config = dict(
    model='segmentation model',
    dataset='scattered letters and digits in many colours',
    train_examples=97500,
    image_size=64,
    crop_scale_min=1,
    horizontal_flip=False,
    translate=0.12,
    num_classes=37,
    encoder_arch='vit',
    encoder_norm='layernorm',
    encoder_norm_position='pre',
    encoder_activation='gelu',
    encoder_head_dim=32,
    encoder_fused_qkv=False,
    encoder_bias='qkv',
    encoder_qk_norm=False,
    encoder_parallel_block=False,
    encoder_moe='soft',
    encoder_num_experts=8,
    encoder_moe_every=1,
    encoder_expert_mlp_ratio=0.25,
    encoder_slots_per_expert=1,
    encoder_shared_expert=False,
    encoder_patch_size=[8, 8],
    encoder_conv_stem=False,
    encoder_layers=16,
    encoder_width=160,
    encoder_positions='sincos',
    decoder_norm='batchnorm',
    decoder_activation='silu',
    decoder_widths=[64, 128, 256, 256],
    decoder_blocks_per_level=3,
    decoder_block='basic',
    decoder_attention=False,
    decoder_upsampling='nearest_conv',
    residual_init='zero_last',
    optimizer='soap',
    beta2=0.95,
    lr=0.0029,
    beta1=0.95,
    shampoo_beta=0.95,
    eps=1e-08,
    precondition_frequency=16,
    max_precond_dim=1024,
    one_sided=False,
    adamw_lr_other_params=0.0018,
    cautious_weight_decay=True,
    steps=6800,
    batch_size=64,
    epochs=4.5,
    lr_schedule='linear',
    final_lr_fraction=0.01,
    warmup_steps=680,
    weight_decay=0.2,
    adamw_weight_decay_other_params=0.05,
)
Rows from block 0 of the decoder of a small segmentation model, named by matrix and row number. Rows with one number belong to one channel. Each number is 50 + 12 x the weight over its row's rms, rounded and kept within 0 to 99. All counts start at 0. After the name is the row's rms in percent of the matrix's.
Before each channel's rows are labels from the 100 images, of 14976, where the channel reaches its highest value: "patch colour" is the nearest of a few named colours to the mean colour under the peak. Only what is clearly more common there than usual is listed. The data: scattered letters and digits in many colours. In brackets: how many of the 100.
# convs0: first 3x3 conv (decoder.mid.0.convs.0.weight, 256x256x3x3, each kernel summed), inputs 0-85
# convs1: second 3x3 conv (decoder.mid.0.convs.1.weight, 256x256x3x3, transposed, each kernel summed), outputs 0-85

patch colour: white (80)
convs0.225 104:39 52 57 57 52 46 47 31 58 42 38 51 47 64 69 66 45 56 44 47 48 46 45 28 46 72 39 46 45 52 54 31 52 43 52 52 84 69 59 41 43 40 48 63 47 42 53 57 42 41 74 48 35 38 46 48 72 32 45 39 71 48 63 43 47 64 71 31 55 48 39 58 56 39 40 65 55 32 38 47 61 71 32 32 75 54
convs1.225 115:56 39 64 60 45 77 57 44 46 61 58 47 36 49 32 47 65 64 67 49 39 40 43 34 47 51 62 70 56 45 33 39 52 43 31 44 26 46 37 45 42 69 56 60 44 48 23 41 52 57 45 57 65 46 46 53 48 20 41 64 39 43 46 44 44 52 58 45 60 37 32 31 63 51 57 44 74 42 41 54 54 62 46 54 57 70

patch colour: black (100)
convs0.212 100:39 35 59 38 48 21 60 41 57 51 36 58 36 50 42 43 61 54 53 50 50 40 63 46 48 60 56 44 50 56 63 60 67 47 43 43 28 51 60 40 63 61 71 31 52 48 43 25 40 28 65 51 47 43 35 47 49 81 21 64 18 31 39 59 61 63 37 14 54 49 40 63 54 74 46 40 43 35 39 41 48 57 39 52 37 65
convs1.212 087:27 48 49 44 65 35 33 64 49 52 33 72 49 56 65 55 63 70 62 66 62 40 61 59 43 77 51 45 38 70 47 71 61 55 37 39 30 66 57 68 57 64 45 38 59 58 51 46 24 50 55 36 58 55 31 29 46 73 39 39 57 37 31 51 32 43 25 52 44 29 27 28 57 48 47 54 28 57 77 44 52 55 62 45 41 68

patch colour: white (82)
convs0.26 104:36 45 52 45 53 40 45 23 43 54 46 41 62 78 41 64 33 37 44 39 55 99 59 53 55 53 31 36 42 52 63 57 37 56 80 35 61 59 43 40 56 38 41 31 58 40 47 63 39 61 39 56 54 30 44 45 58 50 77 44 53 59 31 42 45 59 67 55 49 50 55 64 55 39 54 43 52 64 42 44 54 70 33 79 55 44
convs1.26 098:31 59 62 46 51 55 66 57 61 63 60 39 69 40 53 64 22 48 68 46 69 71 58 63 36 55 28 33 39 57 61 49 40 29 59 63 52 51 39 58 52 54 48 34 44 30 60 34 40 28 41 72 63 58 43 53 58 39 60 27 59 67 51 59 82 33 56 72 44 59 36 49 52 65 57 47 64 57 50 57 31 60 35 50 38 34

patch colour: black (99)
convs0.73 103:55 33 48 51 53 45 67 46 50 42 57 88 42 33 44 28 68 37 52 87 38 36 52 40 43 51 38 29 68 44 56 50 35 36 45 45 36 48 62 35 36 52 27 46 43 40 42 38 42 68 61 54 43 49 45 49 45 40 50 45 43 39 47 71 48 44 50 46 16 31 44 34 54 66 69 47 24 39 83 51 44 51 60 48 50 48
convs1.73 098:65 54 62 24 56 54 68 50 58 53 58 51 32 44 48 36 57 43 52 65 56 54 37 46 45 42 48 21 56 32 60 45 45 44 79 54 64 41 51 53 43 24 45 43 27 56 40 61 49 39 48 40 48 41 42 48 58 71 65 43 59 55 63 34 46 41 54 43 45 75 35 38 25 50 60 49 43 48 49 59 61 43 58 62 48 51

patch colour: black (100)
convs0.41 110:42 58 46 82 61 49 57 46 29 42 86 48 41 42 44 36 53 53 55 47 42 48 77 55 52 47 33 54 39 45 43 45 57 50 39 35 37 41 51 31 36 37 61 60 50 52 46 41 54 71 69 60 41 60 65 49 60 38 61 55 44 48 58 73 39 48 52 67 71 54 54 39 50 39 60 43 33 25 49 44 41 58 61 57 45 54
convs1.41 109:56 44 35 39 40 52 40 40 56 37 36 47 59 36 31 44 45 35 34 39 64 50 37 39 40 66 64 47 25 62 32 33 39 29 49 73 36 23 36 62 45 46 46 56 50 55 29 48 73 45 71 33 45 27 65 51 25 46 50 78 44 38 32 18 71 40 62 64 58 47 72 50 40 61 39 41 70 67 30 48 31 61 66 34 73 41

patch colour: white (78)
convs0.3 101:41 40 53 52 43 38 30 47 79 30 41 19 41 70 64 54 54 37 36 45 37 61 55 42 68 64 67 38 44 51 71 39 54 71 46 64 63 43 47 48 53 55 44 53 67 34 61 52 46 46 47 50 52 48 32 56 38 40 61 49 81 64 42 34 40 28 69 52 58 54 64 64 40 38 41 65 52 53 41 49 59 16 42 60 34 34
convs1.3 109:35 47 67 68 46 57 33 55 57 42 43 37 38 64 46 46 58 53 38 52 65 48 56 51 53 48 53 64 63 62 43 69 46 45 48 76 55 40 44 50 61 67 37 58 55 54 52 44 44 50 52 44 46 37 55 54 60 61 43 65 61 58 30 62 44 38 35 73 49 58 76 42 50 53 26 44 59 54 62 44 44 45 68 55 45 55

patch colour: black (99)
convs0.207 100:54 38 66 56 28 63 49 45 43 37 81 58 25 35 44 43 68 53 53 56 40 57 29 37 44 54 39 50 78 56 56 49 53 42 29 54 43 53 45 39 40 46 50 55 54 30 38 46 58 73 45 54 43 76 70 49 46 38 41 35 40 43 44 59 34 64 43 81 61 56 51 47 45 47 55 48 73 31 35 41 51 61 46 54 43 62
convs1.207 092:50 52 52 60 37 68 65 46 32 41 66 21 40 28 30 69 46 41 39 48 17 62 35 63 62 61 41 41 63 63 60 59 42 43 47 74 31 30 56 36 48 47 51 64 71 43 32 46 49 51 52 69 34 40 36 41 48 48 23 40 30 56 22 40 54 44 62 47 53 51 53 72 49 41 50 40 53 32 61 66 40 54 61 49 66 35

patch colour: black (98)
convs0.10 098:63 35 38 48 42 32 55 53 47 52 78 46 33 25 52 34 50 33 42 81 47 55 71 49 46 45 34 59 69 68 58 51 20 34 49 53 37 66 57 59 35 48 31 63 49 41 40 42 46 52 41 53 42 45 45 64 49 54 39 50 45 48 43 55 44 41 33 74 43 42 45 55 29 56 53 46 47 27 74 39 37 54 65 40 65 47
convs1.10 085:45 44 46 42 64 30 42 43 66 45 56 31 28 39 32 62 49 27 44 50 40 53 51 55 62 53 44 38 35 41 52 56 38 70 43 70 58 47 54 57 28 55 64 38 76 45 34 38 45 53 48 46 52 38 61 75 54 58 30 62 35 62 54 39 50 60 53 54 75 62 66 43 23 54 64 42 53 44 57 35 32 28 46 62 46 46

patch colour: white (76)
convs0.250 100:43 47 54 41 50 17 33 47 48 32 43 47 45 82 43 40 33 51 50 33 32 49 46 53 33 43 52 41 35 56 49 47 55 55 57 45 54 74 59 38 25 50 44 32 51 51 52 51 79 46 54 57 38 44 29 38 40 50 68 62 61 42 37 40 56 58 43 42 59 50 34 45 55 43 39 72 50 55 37 55 64 49 46 46 40 47
convs1.250 104:53 55 53 54 42 29 38 41 47 45 48 69 38 42 36 58 49 57 54 57 31 54 49 47 47 63 56 55 54 46 57 46 41 21 59 64 47 67 49 60 26 60 46 64 58 53 20 61 44 52 45 55 47 35 19 71 65 52 48 46 38 45 30 65 40 43 36 48 65 59 37 69 30 66 55 46 29 58 34 67 47 45 73 57 51 72